{"model": "audio frame classifier", "dataset": "melodies that start on their tonic, played by one synthesised instrument", "train_examples": 26041, "norm": "groupnorm", "kernel_size": 3, "max_precond_dim": 1536, "merge_dims": true, "one_sided": false, "warmup_steps": 710, "weight_decay": 0.3}
Rows from block 11 of a small audio frame classifier, named by matrix and row number. Each number is 128 + 24 x the weight over its row's rms, rounded and kept within 0 to 255. All counts start at 0.
After each channel's rows are labels from the 100 clips, of 14976, where the channel reaches its highest value: "responds to" is what is common among them; "peak on" is the class under the peak. Only what is clearly more common there than usual is listed. The data: melodies that start on their tonic, played by one synthesised instrument.
# conv: pointwise conv (model.blocks.11.conv.weight, 384x384x1, standardized in use), inputs 0-127

conv.250 [154 145 124 137  97 109 164 117 108 133  97 138  93 118 112 115 114 131 108 111  66 133 163 157 107  93 143 139 134 128 101 108 156 130 159 168 137 124 165 148 167 149  87 109 147 135 114 117 140 162 131 113 133 135 132 177 102 118 100 146 136 133 117 178 119 141 114 144 140  92  93  90 122 102  89 138  88  84  99 131 117 160 130 153 139  94  93 161 118 170  96  96 123 140 177 129 113 148  98 153 175  91 120 142 140 159 134 117 173 112 132 123 147 123 131 162 141 115 129 127 152 103 101 134 143 135 121 150]
responds to: the note G#; tonic: G#; bass guitar-like
peak on: G#2

conv.69 [135 136 166 149 108 123 141 113 115  95 137 138 100 132 139 102 104 118 139 132 114 142 143 156 107 137 119 108 139 103 119 126  95  88 113 147 105 122 108 125  76 142 145 100 106  95 106 120 112 147  97 120 134 111 142 163  95 108 163 155 165 128  98 134  95 156 131 146 146 174 127 148 116 111 108 105 156 136  79 142 133 144 120 122 138 147 154 151 158 118 147  97 105 125 115 146 116 186 164 134 145  91 155 131 130 112 103  96 125 163 161 137 119 140 112 132 122 146 164 128 112 116 132  61 121 100  89 123]
responds to: the note E; pace: fast; tonic: E
peak on: E5

conv.41 [160 107 116 133 146 124  97 138 141 113 133 147  90 130 134 102  80 161 157 149 144 185 131 111  94  96 100 116  84 141 110  93 103 144 131 125 131  99 140  96 122 149 126  99 170 109 128 101 128 157 135 148 153 118 157 134 122 126 131 106 158  73 125 101 164 117 134 113 119 110 156 137  98  85 126 191 108 124 115 129 147 110 170 119 153 125  97 131 126 153 140 118 149 162 163 130 184 122 144  78 121 107 144 129 127 133 171 108 115 126 114 143 130 139 110 160 128 113 127 150 123 104 108 137 111 140 123  91]
responds to: the note C#; the note F#
peak on: C#5

conv.145 [ 85 124 134 125 150 143 116 132 113 110 190 133 179 156 119 160 135 159 159 142 156 120 107 120 147 139 134 118  95 167 118 146 112 114  99 137 148 138 110 129 154 138 137 136 117 103 125 143 187 142 156 114 106 144 110 121 110 150 107 139 138  98  92 107 136 166 168  90 120 148 113 179 156  97 131 156 131 130 152 158 141 164 136 105 168 150 120 110 113 119 120 128 115 151 150 109 120 171 131 126 131 133 119 132 184 142 116 180  90 120 169 111 115 105  78 162 110 154 132 148 155 153  91 152 116 116 161 136]
responds to: the note C#
peak on: C#5

conv.114 [175  90 130 146 147 125 140 115 113 114 101 110 141 122 156 111 148  94 128 146 109 101 132 109 122 155 103 126 129 179 132 142 132 126 114 115 147 159 115 158 107 110 124 173 178 156 131  86 163 135 148 142 133 152 128 119 165 113 128  67 139  96 130 135 145 130 148 128  88 158  99 168 164 148 123 106 155 137  84 107 138 117  41 123 120 110 141 115 124 160 117 148 115  96 131 174 132 150 135 132 129  79 101 126 152 129  97 136 184  94 169 135 156 123 122 156 118 158 139 129 182 108 125 126 127 121 162 174]
responds to: bass guitar-like
peak on: D#3; A#2

conv.169 [110  81 125 165 149 131 128 125 137 164 137 124 140 147 118 116 144  88 112 136 108 151 112 142 133 158 167  95 167 162 106 151 117 126 115 122 127 141 121 117 121 139 166 149 133 112 100  98 130 142 102 118 118 107 112 173 160 159 131 121 141 140 103  99 113 105 140 115 127 122 143  94 127 101 147 119 156 125 135 172 128 145 108 131 140 126 142 127 131 118 158 126 126 184 141 109 126 116 119 151 141 114  95 111 125 105 139 154 146 123 109 121 102 112 105 115 111 129 129 141 110 165 107 127 118 161 136 107]
responds to: reverberation; pace: slow
peak on: B3

conv.144 [150 165 132 126 143 127  96 130  82 145 123 168 153 137 178 145 132 134 149 125 140  93 132 151 145 153 125  92 134 136 137 110 123 104 147 129 154 108 150 140 144  82 133 130 138 106  95 120 127 114 133 160 175 125 156 125 129  96 130 127 120 126 148 107 201 135 105 106 103 110 160 193 156  83 160 162 133 134 129 144 122  98 164 142 140 147 113 105  94 138 188 142 143 138 128 144  92 187  94 122 145 109 142 136 141 129 112 113  97 125 128  98 131 134 152 107 144 127 132 146 148 129 135 121 150 122 153 124]
responds to: pace: slow
peak on: no note

conv.367 [116 114  94 119 167 149  82 128 121 139 163 113  90 192 167 115 154 112 137 131 131 111 117 109 130 130 112 140 134 139 139 113 153 115 117 160 169 110 168 145 154 135 115 109 137 100 132  99 178 119 121 121 164 138 103 193 131 136 124 127  94 121  74 119  97  55 122 122 137 170 134 134 121 126 130 126 126 131  95 133 142 121 161 165 127 133 113 148 152 123  94 127 102 110  74 104 117 139 109  83 135 132 119 125  77  88 108 146 141 127  75 110 112 141 119  96 101 172 176  86 132 116 125 131 111 138 121 158]
responds to: the note G#; reverberation; staccato; tonic: G#
peak on: G#4

conv.224 [106 111 125 125 157 111 149 138 120  95  89  97 160 168  96 137  94  88 173  99 118 114 123 131 104 137 121 126 152 193 105 114  75 128 159 140 117  86 115 116  77 162 109 117 116 117 165 112  89  67 179 150 135 116 136 130 128 116 133 128 119  94 155 124 121 157 140 150 118 118 120 182 116 106  88 154 107 118 169 126 188 176 142 102 102 143  89 144 127 148 130  89 128 129 128  99 119 112 160 185 157  86 138 142 113  88  88 174 104 172 107 108 123 109 129 144 100  98 123 104 154 121 146 138 173 125 106 113]
responds to: reverberation
peak on: D#4; C#4

conv.16 [138 128 116 119 157 110 109 127 118 115 126 127 120 114 153  79 154 118 139 127 170 110 153 128 145 165 187 110 127 131 154 157 157  98 127 120 134 155 104 154 118 157  96 139 138 137  53 147 134 101 158 124 132 149 101 103 170 158 136 137 154  92 135 130 110 125 124 154 176 128  60 138 140 135 135 105  93 144 124  98  86 132 129  90 111 132 128 139 168  82 101 159 168 153 127 154 114 103 122 149 131  99 145 189 116  88  99 124 146 192 123 114  67 111 127 117 139 125 187 133  95 119 138 150  91 146 130  90]
responds to: the note A; tonic: A
peak on: A3

conv.275 [146 132 174  99 117 161 146 145 140 161 123 184 124 150 128 144 139  77 125 180 113 137 143  94 142 121 104 121 128 123 102 136 136 105 138 142 125 138 144 163 147 142 139 114  98 128 149 115 122 155 153 104 146 146 138 136 166 129 107 144 107  96 106 130  86  90 150  94 151 138 124 129 124  90 152 105 118 119  74 128  76  97 106 168 136 155 102 115 134  85 144 135 130  83 125  88 135 153 123  97 150 147  96 105 186 116 127 181 144 155 126 106 135 100 132 123  91 112 153 146 123 132 171 129 103  73 128 107]
responds to: the note E; bass guitar-like; tonic: E
peak on: E2

conv.37 [106 124 123  89  94  98 101 125 123 127 104 131 118 100 140 155  96 173 122 130 121 141 162 151 121 116  72 138 107  96 108 109 160 103 120 125 129 103 114 104 132 148 132 131 128 145  94 114 128 134 192 142 146  82 117  82  98 115 146 152 190 156  67 140  96 154 152 119  89 137 149 128 150 134 131 133 144 134 110 182 144 139 152 122 130 124 107 130 113 107 131 105 132 153 131 140 101 127 102 150 108  72 148 167 110 112 115 106 130 124 162 124 101 139 169 111 159 140 114 186 104 126 136 126 138 127 126 113]
responds to: the note C#; pace: fast; bass guitar-like
peak on: C#3

conv.339 [ 83 157  98 116 172 118 131 123 126 168 135 128 126 176 169 163 118 102 113 119 109 137 114 117 124 135 107 120 112  92 142 101 130 117 136 114 140  95 119 131 135 153 164 134 114 119 133 118 114 136 112 131 134 128 123 110 129 103 145 132 153  76 126 147 137 147 192 107 138 164 104  90 148 142 163 135 129 164 130 147  93 109 189  84 137 147 121 115 112 141 175 110 130 108 169 133 127 152 109 110  85 121 126  80 132 138 143 148 128 149 126 141 137 137  94 143 138 117 134 134 106 148 113 118 131 137 136 110]
responds to: pace: slow
peak on: no note

conv.216 [117 100 124 157 131 133 132  69 132 132 158 109  77 102 122 168 125 130 138 135  94 131 142  98 128 101 152 134 133 108  78 149 149 150 127 183 110 124 141 170 163 126 154 127  94 111 104 158  90 133 165 142  97 127 160 163 128 150 155 128 155 173 110 135 131 126 123 138 108 145 137 117 101 112 147 102 129 159 118 137 148 137 118 157 151  85 157 135 167  92 138 148 109 132 131 148 117 135 120 110 125 151 124 127 142 148 130  90 129 126 126 169 100 120 120 115 139 151 153 131 152 153 120 151 132 137 119 152]
responds to: the note A; tonic: A
peak on: A2

conv.82 [129  91 175 135 108 108 134 153 126 113 155 170  97 107  87 114  99 149 179 113  94 130 143 131  88 126  96 123 129 121  99 112 114 118 127 130 141 173 169 144 105 113 107 142 129  99 154 140 142 147 154 106 128 144 187 134 161 147 128 138 156 145 129 128  87 122 151 137 148 158 117 147 124 132 124 132  88 125 143  77 124 141 102 158 141 125 159 125 136 163 106  90 139  98 123  87 120 130 115 100 126  95 141 141 135 141  78 148 133 153 102 100 126 132 131  82  91 107 128 137 157 145 100 120 151 168 102 107]
responds to: the note G#; staccato; tonic: G#
peak on: G#2

conv.153 [130 145 107 137 126 142 108  95  97 124 123 110 196 128 108  94 106 100 102 130 138 128 103 130 115 135 109 150 133 134 170 168 120 127 102 109 100  85 103 110 117  90 154  70  94 114 105 163 122 162 120  96 100 131 154 145 142 128 158 137 105 119 121 175 119 135 136  92  90 127 105  74  83 118 132 120 147  92 153 162 119  78 123 136 128 147 126 106  80 127  97 129 132 133 114 101 167 119 115 134 111 141 120 116  69 119 102 162 157 163 123 145 109 154 117 126 128 126 143 139  97 132 110 120 134  91 100 120]
responds to: the note C; tonic: C
peak on: C5

conv.271 [119 112 115 126 153 134 122 111 185 125  85 151 126 133 135 131 156 161 136 146  59 122 151 121 126 129 130 115 126 130  94 143 120 151 131 160 133 118 121 137 187  92 142 119 167  94 168 176 137 113 110 153 117 100 138 145 127 170 126 117 139 142 153 115 162 134  80 101 179 122 126 120 144 115 140 160 140 111 139  91 135 123 119 150 121 135  90  95 137 137 140 120 106 128 140 148 135 146 142 118 120 140 190 146 141 147 109 129 139  97  74 136 113 159 156  98 156  91 144 127 136  95 112 178  96 124 119 148]
responds to: the note G#
peak on: G#5

conv.298 [131 147  93 129 131 166 135 137 113 113 125 133 127 122  99 116 142 129 111 113  70 144 139 171 144 143 107 148 115  92 112 174 125 156 138 123 178 131 142 113 148 129 115 136 140  84  86 167 109 165 104 115 135 117 133 172 124  73 125 158 115 147 151  95 137  87 110 138 136 138 163 146  84 172 126 168 112 160 129 118 107 161 151  97 123  75 138 125  90 104 163 119 124 137 106 121 136 119 129 159 117 151 182 131 130 100 122 128 115 126 119 134 147 118 161 143 159 152 100 142 102 112 157 150 117 117 150 135]
responds to: reverberation; staccato; flute-like
peak on: D6; F6

conv.237 [111 145 137 154 193 112 116 146 162 111 158 123 154 159 112 104 114 100 122 122  89  92 118 144 113 165 127 175 148 103 110 146 171 141 140 103 165 115 151 146 149 134 136 143 160 124 118 155 105 113 123 154 128 118 143 131 120 152 151 117 108 152 135 134 119 133 146 119 145 150 153  96 134 127 150 121 107 128 123 130 157 134 131 119 166 119  72 116 101 125 110 183  98 149 107 110 163 121 110 109 155 154 144 142 112 172 113 155 149 137 161 145  98 131 176  79 133 161 143 120 142 172 161 150 112 146 114 128]
responds to: the note E; the note A; pace: medium; tonic: A
peak on: E3

conv.262 [148 130 110 121 108  98 154 109 102 105 124 155 161 158 123  90 126 113 160 149 137 101 162 125 114 137 152 111 158 136 110 153 138 119 115 117 114 154 128 124 154 188 120 101 159 117 140 158 119 169 163 110 136 134 102 143  90 136 191 153 186 115 123 153 161 135 123  95 101 111  87  97 173  88 107 187 138 131 111 112 129  87 162 140 136 137 141 135 155 145 145 106 130  93 142 110 171 144 100 127 131 150 114 119 135 126 122 157 157 175 154 141 125 132  95 140 114 117 152 134 149 126 158 105 162 148 103 137]
responds to: the note A; tonic: A
peak on: A5; A2

conv.291 [125 166 131 159 111 156 199 156 157 129 154 140 150 133 139 158 116 110 126 125 152 119 137 156 180 154 169 127 164 146 167 146 132 137 120 144 183 170 145 131 182 153 150 120 146 143 124 144 113 108 111 162 141 137 109 133 157  94 124 132 165 173 148 148 130 164 149  95 100 173 128  90 126 130  86 109 146 129 138 127 124  99 153 152  91 124 162 134 102 129 129 187 116 131 172 148 105 116 119 145 102 136 136 102 124 131 128 143 113 116 109 146 130 133 139 125 161 126 145 118 127 132 109 115 134 143 110 117]
responds to: reverberation
peak on: no note

conv.48 [145  70 129 124 130 160 137 125 124 160 142 116 129  98 114 101 159 149 115 121 134 155 115 140 151 141 134 116 105 128 138 116 115  90 168 106 128 194  95 135 140 148 149 168 137 105 152 128 142  98 114 105 114 111  94 107 136  83 125 136 121 129 113 199 119 101 162 103 159 157 137 129 121  93 120 113 139 111 111 174 131 130 113 112 146 114  68 144 126 116 124 110  82  88 142  98 118 109  69 114 111 108 128 140 110 134 127 130  74 141 132 155 106 133 108 113 121 207 139 138 112 148 138 127 158 113 169 106]
responds to: the note A
peak on: A3

conv.149 [148 121 124 113 113 126  66 148 133 134  88 134 128 138 137 113 123 129 114 141 124 120 157 109 154 116 100 152 106 119 122  83 144 136 134 150 140 136  94 120 144 143 135 114 107 125  86 134 109  99 101  61  93 120  80  94 111 131 126 124  88 178  99 148 135 106 161 124 135 122 113 131 120  97  95 131 147  96 147 107 148  96 110 133 137 124 153 100  84 129 142 175 136 118  96  87 136  92 152 117 119 138 113  98 103 121 104 118 142 119 144  97 161 150 107 155 100  85  97 131 129 124  92 126  99 124  95 146]
responds to: pace: slow
peak on: no note

conv.355 [173 141  96 139 100 137 120 161 126 142 124 117 125 131 129  82 123 158 113 155 121 140 116 160 128 145 144 142 151 126 135 113 147 139 105 121 105 139 128 140 145 170 139 110 139 122 187 133 106 119 136 133 174 107  53  96 117 146 108 113 145  88 122 115 110 135  82 115 122 122  92 110 121 139 119 129 127  96 148 152  72 131 132 106  91 104 149 118  88 156 139 118 124 129 132 122 129  70 173 136 153 120 126 203  79 125 163 160 103 157 103 155  97 147 121 148  87  91 104 134 157 124 141  79 117 118 107 150]
responds to: the note C#; staccato
peak on: C#3

conv.68 [122 124 129 108 122 149 108  95 143 157 131 139 141 166 119 103 139 129 138 133 110 135 154 151  98 112 185 140  98 178  79 146  87 124 143 154 148 168 149  91 111 148  97  98 170 136 121 122 114 143 150 145 152 102 143 119 148 154 149 154 162 119 204 125 126 142 124 114 135 136 152 136 109  85 114 124 131  97  89 131 136 146 145 104 127 121 138 137 140 114 146 123 105 110 133 134 138 176 159 147 114 147 144 132 133 129 124 109 154 101 112 127 152 145 107 123 164 143 125 152 155 156 117 119 114 115 130 131]
responds to: the note C#
peak on: C#3

conv.370 [ 96 136 118 128 141 157 143 163  92 159 145 145 123 134 126  56 104 127 104 108 110 145 122 116 159 108 140 175  99 130 137 136 143 157 134 177 159  96 132  84 109 134 153 110 124 167 147 131  88 126 168 124 118 119  96 153 128 170 135 132 124 101 109 132 133 160 123 140 125 116 115 107 162  61 123 137  99 145 128 140  96 125 112 140 109 140 157 119 137 154 118 129  83 121  97 118 115 145 110  97 132 176  96  82 146 119 115 147 139 128 145 111 157  99 107 119 111 132  83 109 125 143 157 173 119 135 107 118]
responds to: the note G#; reverberation
peak on: G#5

conv.323 [149 118 103 112 138 150 124 131 102 112 137 152 107 122 115 104 122 145 165 110 148 116  98 121 112 121 102 126 129 100 122 140  97 125 133 149 133 116 113 130 159 121 129 114  88 157 104 133 115  82 161 108 147 141  98 134 101 146 145 121 120 118 142 129  93 109 133 144 127 135 116 134 115  85 112 136 106 108 119 136 161 127 101 127 101  97 124 130  87 106  94 104 107 135 179 142 137 105 148 127 144 122 140  92 122 113 106 143 137 107 120 112 125 129 105 112 138 146 148 117 132 148 142 117  80  98 145  93]
responds to: reverberation; pace: slow
peak on: no note

conv.239 [118 114 112 115 152 114 109 103 167 179 127 123 146 135 160 117 125  93 175 149 121 115 138 126 161 140 155 110 128 156 120 139 117  85 115 126  87 116 111 101 107 142 153 128 115 112 104 140 146 118 152 128 158  92 102  85 109 131 157 130 151 127 127 135 134 129 140 140 147  82 110 190 142 159 112 159 106 105 109 139 123 153 123 133 168 131 139  51 105 155 151 131 100  76 151 135  91  54 118 148 131 100 130 122 146 107 137 131 181 152 119 154 147 135 137 149 134 124 126 100 179 125 166 120 139 131 106 112]
responds to: the note A; tonic: A
peak on: A2

conv.23 [130 132 137 153 124 145 151 123 135  89 161 146 139 124 128 116 136 144 105 100  84 110 138 132 106 113 139 179 139 172 108 157  97 155 106 113 131 177 113 133 110 166 150 135 171 141 156 120 167  81 132 110 130 140 150 137 128 133 152 142 135 129 100 122 139 136 111 130 102 131  95 113 104 111 157 140 113 165 116 120 138 109 125 125 162 141  98 146 150 136 142 135 115 150 122 117 153 161 154 150 142 110 110 143  81 112 119 125 102 158 146 155 131 121  83 111 147  73 110 153 154  91 180 116  67 106 129 184]
responds to: the note A#
peak on: A#5

conv.44 [116 156  89 146 120 120 129 121 170 152 140 103 160 153 130  67 127 158 118  84 114 132 120  68 106 113 148 142 102 115 106 133 159 106  77 150 128 130  98 122 115 104 144 119 127 131 110 137  88 153 150 113 141 138 165 109  91 108 145 116 126 129  95 115 163 102 110 115 189 132 139  94 134 158  95  78 107 140 135 141 118 118 122  99 149 114 110 124 120 132 151 129 105 149 127 138 187 170 149 141 160 192 101 121 152 132 134 144 111 131 108 109 142 139 156 161 134 125 151 103 121 157 144 116 151  72 135 169]
responds to: the note A#
peak on: A#3

conv.56 [134  84 172  81 142 143 142 166 167 118 157 135 118 106 158 112 127 105 108 105 131 134 155 155 137 108 100 131 175 164 132 137 123 119 128 118 126 149 105 109 113 131 142 136 120 115 112 113 135 119 131 137 119 137 149 129 146 103 121  88 166 115 111 180 111 146 135 137 119 135 142 158 167 114 147 178 143 145 126 147  86 112 181 135 134 115 158 114 156 135 148 119 132 128 139 104 141 155 121 168 148 126 168  94 145 159 122 125 107 134  95 144 103 135 113 150 135 162 141 151 136 107 119 185 159 182  84 135]
responds to: the note A#; pace: fast
peak on: A#3

conv.358 [141 160 150 160 140 133 109 109 122 145 149 154 122 127 145 132 170 153 136 113 129 105  70  96 168 127 125 146  85 106  85 145 121 151 104 161 114  88 131 129 168 113 125 136 117 117 124 120 111  83 175 156 131 158 125  80 127  81 134 133 144  99 101 137 115 135 145 130 111  85 128 119 183 170 127 126 159 131 149 123  42 114 162 120 120 144  90  78 121 110 125  96 126 142 108 107 128 125 111 132 113 174 125 147 110 123 127  82 165 161 140 113 139 155 128 172  84  93 131 154  98 137 119 152 168 150 155 116]
responds to: the note C#; reverberation; staccato
peak on: C#3

conv.171 [ 98 120 122  84 115 129 137  98 151 114 150  91 100 120  97 118 112 115  87 110  86 119 124 126 108 133 119  94  88  92  70 115 124 119  95 115  43 110 121 109 126 141 139 122 132 131 113 148 119 135 122 132  97 147 115 113 120 142  92 135 103 182 104 126 137 127 117  99  94 107  99 129  74 145 118 121  90 127 107 109 117 129 141 116 143 134  86  92 117 115 128 129 121 102 138 161 132 102 124 161  97 135 127 188 141 143 138 142 124 141 122 138 145 124 126 144 171 149 135 147 145 149 142 199 121 113 117  93]
responds to: pace: slow
peak on: no note

conv.158 [108  63 127  97 164 160  51 128 110 144 141 111 139 135 111 125 152 148 118 119 129 164 133  95 141 114  99 106 147 203 137  85 147 105 166 100 108 144 129 142 186 116 148 140 145 137 117 122 110 115 161 131 133  90 163 121 142 129 184 149 131 108  97 104  74  82 125  82 107  99 131 115 160 119 108 132 148 112 109 142 122 125 157 114 155 169 144 106 143 139 146 112 157 128  96 100 155  98 177 139 116 156 113 116 101 147 117 132 118 105 111 143 109  94 114 120  88 185 113  99 138 113 109 158 111  91 119 110]
responds to: the note A
peak on: A3

conv.203 [138 126  97  98 143 163 103 175 159 138 158 124 115 150 126 114 138 137 122 120 151  98 137 106 126 103 187 147 133 132 113 128 112 142 124 126 120 137  93 155  78 118 119 107 121 151  99 140 135 134 170 153 155 152 121 122 131 111 145 137 106  94 119 110 171  95 130 129  76 120 129 141 137 150 111 104 137 151 153 140 133 107 132 144 169 140 175  96 130 107 141 118 140 117 152  84 112 158 126 134 120 136 103 167 154 129 120 128 115 127 119 144 159 142  84 142  90 134 102 116 119 125  99 178 103  69 112 107]
responds to: the note A; pace: fast
peak on: A4; A5

conv.157 [140 125 132 147 102 149 100 156 158 138 133 130 137 131 106 122 158  94 113 138 138  81 109 114 133 119 119 136 119 160 118 149 137  86 144 117  92  81 129 136 128 125 108 122 126 134 170 126 100 165 146 124 133 128 133 123  50 131  95 127 125  85 118  81 119 106  85 113 126 148 159 122 136 173 127 117 153 125 103 146 131 154 170 128 153 142 139 119 149 137 145 159 120 115 119 131 107  98 163 122 118  82 128 149 131 148 133  87  96 125 107  99  93 120 114 121 132 119 160 148 144 109 113 149 129 142 119 124]
responds to: bass guitar-like; the note F#
peak on: F#2

conv.29 [114 155 144 116 162 120 163 175 154 134 123 134 140 101 139 134 143 185 132 118 142 130  91 152  96 116 100 127 119 128 121 117 123 114 145 140 144 118 158 117  88 181 107 128 127 144  92  92 128 114  99 122 118 144 156 126 125 122 113 128 130 136 138 138 102  99 164 128 111  97 119 116  88 121 138 123 140  99 118 122 156 125 109 117 149 126 132 144 150 133 140 115 114  93 119  88 117 143 140 119 148  88 127 114 104 117 147 142 102 143 108 121  99 126 194 144 120 117  96 100 136  86 127 142 111 135 130 118]
responds to: the note A#; tonic: A#
peak on: A#2; A#3

conv.49 [158 121 117 119  99 145 143 124 181 144 155 133 135 147 170 101 152 161 129 125 138 137 154 112 128 179 111 158 105 139 155 150  78 143 134 116 131 117 115 114  99 181 101 115 192 138 130 126 100 156 132 124 132 131 125 143  99 154 111 118 128 110 134 118 113 115 137 116 123  88 142 118 129 126  94 132 121 106 128 132 113 119 129 101 184 132 149 112  98 123 134 125 119 111 134 130 171 101 119 118 132 148  94 121  87  94 134 108 112  97 164 149 140 113  90 138 109 114 114 122 104 138 122 146 140  99 142 149]
responds to: bass guitar-like; tonic: C#; tonic: D
peak on: D2

conv.376 [113 107 122 113  84 144  81 155  79 104 129 101 165 144 156  85 127 146 114 134 121 117 140 145 120  93 101 113  85 139 137 122 131  98 104 108  93 144 152  82 126 141 171 139 125 124 153 123 138 132 133 130 118 110 140 124 123 114  97 127 137  88 114 147 100 131 106 113 114 170 171 137 125  96  97 148 142 121 122 179 115 111 130  96 140 104 137 122 121 146 126 146 113 123 113 148 152 129  98 109 115 128 125 162 119 149  71 145 163 138 100 110 154 108  57  99 155 113  97 150 110 149 113 115 142 158 127 116]
responds to: pace: slow; reverberation; staccato
peak on: no note

conv.229 [ 94 140 145 140 116 150 136 148 137 121 126 112 152 158 126 105  98 111 135 120 122 134 115 148 107 105 154  59 114  80 150 169 122 130 141 158 135 139 128 128 122  96 123 116 132 122 127 120 149 138 113 139  85 113 126 143  87 108 115 150 131 125 134 111 139  88 140 125 162 135 128  77 115 117  92 154 157 138 119 147 102 162  79 144 154 129 114  88 143 184  59 109 125 163 158 109 125 168 118 158 108 125 146  98 128 140 178 128 132 105  73  90 138  94 137  94 138 121 176 112 121 135 141 125 121 137  88 139]
responds to: the note G#; tonic: G#; bass guitar-like
peak on: G#2

conv.109 [153 170 114 164 123 125  95  95 133 147 145 132 132 125 118 150 113 184  69 127 128 111 115 147 136 141 162 174 126 121 111 157 145 120 108  92 156 111  89 136 125 121  93 129 117 147  73 161 101 140 155 161  96 135 102  91 105 110 165 163 128  95 149 146 152 162 182 106 116 118 136  78 140 143 110 134 101  95 107 137 110 176 107 112 128 107 117 144  97 147  97 137 123 151 140 109 165  93 139 110 137  99 130 147 177 128  93 126 197 107 112 133 146  97 132 162 140 113 141 136 187 126 144 153 151 115 148  77]
responds to: the note C#; pace: fast; bass guitar-like
peak on: C#3

conv.115 [133 124 135 112 125 107 121 147  96 119 183  88 152 106 129 135 117 126  81 135 124 157 115  99 149 160  79 122 112 103 145 146 109 108 140  93 125  82 113 139  95  94 139 148 102 124 103 147 117 135 147  79 105 145 120 165 117 101 187 114 122 141  92 143 108 133 102 114 120 144 139  99 133  50 143  93 163 133 107 131 126 118 119  83 129 135 173 110 151 114 120 106 103 125 137 140 108 126 135 121 116  93 116 131 160 121 123 160 138 134 143 104 173 116 123 142 122 128 139 117 175 102 104 139 151 143 123 144]
responds to: the note E; pace: slow
peak on: E3